{
  "model": "encoder-decoder audio transcriber",
  "dataset": "short made-up English sentences, spoken by a formant synthesiser in many voices",
  "train_examples": 26041,
  "time_shift_ms": 50,
  "n_mels": 80,
  "hop_length": 160,
  "input": "log_mel",
  "spec_augment": false,
  "win_length": 400,
  "tokenizer": "char",
  "vocab_size": 30,
  "encoder_arch": "transformer",
  "encoder_norm": "rmsnorm",
  "encoder_norm_position": "pre",
  "encoder_activation": "squared_relu",
  "encoder_mlp_ratio": 2,
  "encoder_head_dim": 32,
  "encoder_fused_qkv": false,
  "encoder_bias": "all",
  "encoder_qk_norm": false,
  "encoder_parallel_block": false,
  "encoder_inner_norm": false,
  "encoder_subsampling": 4,
  "encoder_layers": 10,
  "encoder_width": 128,
  "encoder_positions": "rope",
  "fusion": "prefix",
  "decoder_width": 320,
  "decoder_layers": 8,
  "decoder_norm": "layernorm",
  "decoder_norm_position": "pre",
  "decoder_activation": "gelu",
  "decoder_mlp_ratio": 3,
  "decoder_head_dim": 48,
  "decoder_fused_qkv": false,
  "decoder_bias": "all",
  "decoder_qk_norm": false,
  "decoder_parallel_block": false,
  "decoder_inner_norm": false,
  "decoder_drop_path": 0.1,
  "decoder_positions": "learned",
  "decoder_prefix_bidirectional": false,
  "decoder_connector": "mlp",
  "decoder_tie_embeddings": false,
  "init": "lecun_normal",
  "residual_init": "zero_last",
  "optimizer": "adamw",
  "lr": 0.0015,
  "beta1": 0.9,
  "beta2": 0.999,
  "eps": 1e-08,
  "l1_shrink": 0.03,
  "steps": 10900,
  "batch_size": 64,
  "epochs": 26.8,
  "lr_schedule": "wsd_sqrt",
  "decay_fraction": 0.4,
  "final_lr_fraction": 0.01,
  "warmup_steps": 540,
  "weight_decay": 0.2
}
Rows from block 4 of the text decoder, named by matrix and row number. Rows with one number belong to one neuron. Each number is 500 + 50 x the weight over its row's rms, rounded and kept within 0 to 999. All counts start at 0. Numbers have three digits each. After the name is the row's rms in percent of the matrix's.
# fc1: MLP up (decoder.blocks.4.mlp.fc1.weight, 960x320), inputs 214-319
# fc2: MLP down (decoder.blocks.4.mlp.fc2.weight, 320x960, transposed), outputs 214-319
fc1.606 080:498500489422501500487554500525520499500450440500515500494486516500485443501340500492500543510499500583562499505499504451500511500486500552503527548489496488494486500531500500613508498512504510500500555500492499500657476464500500507500502586496471500466500481460341285500512518488500638500500523500517500500519509500425
fc1.607 157:499500436500533500500561499498491522541503433500537496497500476539500481497479470479499515480471498602500477501491506500445500506500500508500500469506499431518500500499555471532508501557491615565500540349549523574500500495501496550579541544497402500485450466536552422570502565502490500500538498500458453419488499451492
fc1.610 109:475494476500443496516545436497567515508500442494476500507508459504425634499508509500496537500501531501469501537521335503457494506500491422505492481516531473451408501497497543528447505462464641537559500443387500537522466563550473491456484491535563414501573467535495458484451566368498388503482530526449447481620597484500
fc1.613 191:515500519501474511502536516590565504427308420469498426503498503518454450524501431505501502502498540559493521484501388459500532515511509493498539500477501514500502465500547500487497498496565581502487485502505490559587505588564473501513513514491552529518509500500275451501557458446569515487592481500391543558515494500503
fc1.615 094:483500477471500500500499518500507478509500358454532491438498507501452499589486575483500508499500498515502499531501510382506499502493499513500502553483489494483535483513499502629500463648509500488500501500490495500593466499466497501500500596498498499500500479522489320501500503494500504437611507500454527514546533500348
fc1.617 082:500502500306500500500515500516522500500497318475500500500486500500481485719477500500501500500500500500500500500503500382500526500500500510500508500500500489500500466500500500517500499511500507500500539500500500500608482500500500500500500700462485509467481436487328399500500661491500602500503516500500500505500500500410
fc1.618 169:503557533505511500471422534501605500503473500512499480500403494546458501502500499506501492500499501497514468432575358416593586430517500518459526552504508526500445500500480636571360513553513484530503509464491498532507499462449499540495500498500393492501485419446502479623513493484499500499509538501473500512506518448500
fc1.621 175:571500504519496504516499528498595577541494523617534518500461502550484483491484568459492495488500509539550490590576499355442527510513460474500489665503494507507508480521500502499400447555500544478476519465503486499489456401460503484517498524464544469500497506523513455500518558506491500488485469499447466613500493515522
fc1.628 025:504499501516499500500500500500500501495500582507500500501527499500500503474499500500500500499500500500500000500500501504499500500500501500500500497502500504500500500500500500499500505500500501501500494500500500500300500500500500500499500378500500501530500555500534555500498500500500499499500470499497499496500499501517
fc1.630 141:442500500478497512474541515529451500621500445560500514472492541457474391513511502499499487397429428497500500484543453335504500500452507514486475518502456418498500421504515500575544498501468458510531429447498500501500474509530501577582506572509503534511515442504507447502493537501497482485566565490444566404537551495318
fc2.606 006:499507500489503515438489534508506497500482496603475496502500510502485499498500352578505434496460506513501495446495503495489500499501565432573501520495501486499471584501514455499508484505520506501481497501498519542568500500521499510566512509509514508495544473502454491482494482481496479491494475506493501340534480497478
fc2.607 284:500496453501500457504505509505433509488498501496508497497504500511498495500517499369491429490500448499499464501476515500323505483473500483434575268500497444500499498514471495490501467437490493616482498526497522545302476462500504459500427504501529488500482438499550506597539505523443486502501502488530507503509485506521
fc2.610 179:522487518466523499513561477485523490487499496487434506472475594501501550468544522566576444499445560500531460560480319468457476517494460317524501566500591518478501499476480509481473511427513497586508500453489432405544532449612409555474551498594576505504556524551489502363494520427573523461517424460451464398561525510531
fc2.613 319:499500494495513432489454500481481497489506484504545501533673486537501500624510500406466503502500530526579486484398682485500507496489486514394531514499504483457484495491495539530500440552537483427340519490475463410579480491496492507530496500499502489499481498533500500511511420501498501409477439427500582761503522458499
fc2.615 009:505503501484501499499500501499491499598498500537499500500496500486497500502498478502500507497498509496501496469500490502488500500500491438533499512500500502500453525500501493501493496512486499489504503531497501504500500505507500508495500502505524498503572500508492492501500492481493502532499492595495507504510510503491
fc2.617 011:522492481470500516502499512482504497543461502529500499525499501499503497519504468587497489489491465497496497490456558500499494524488534475547557508500500503498490752503505497502607502500562548492481501508481529571534491478512497506503501510505519500487550476492483500505497417360289503497489475508493482500546473503427
fc2.618 241:476505480520503552508503440548493502546500506405443505512504498497504395493529491563461531493501499555484503527482514480499502472503781428509515488502511415500469509507499498443581427587504500345371480472465534744499490497574456499540475519494523521486500493510487523527502502508483502292431484517500499488493502492456
fc2.621 162:494475517452578422472545514497427491501501505641557569488494621508554493592507502451517500487519473453517482576420528629492450540457506519479474390477501590493495665479473505572530499349502541490424561499529479484552507465442517494450492480500569446499501549526481495498540419572436473499500475475460593506487491498486
fc2.628 012:622497486482485511503453518475518478500505503474448497507500516459507786510507435589453502439497505495496508481497494475525481532471470502500490547487472536502496544538687493564502526508485506503509438495498503509461480511502473519500500498514518523472496433503509522504424482445470496510498493499481505474512503506512
fc2.630 251:517505506475462517481541538500463489499500497532502505506501500563380493454504471538541712510498495488502470500476500482499543500523492456497494561500537497500508456487477473501508494674500491467500512499493416688585465500749494501511474500499577480504530500500428501545500503499562556500483474502523530540503487486497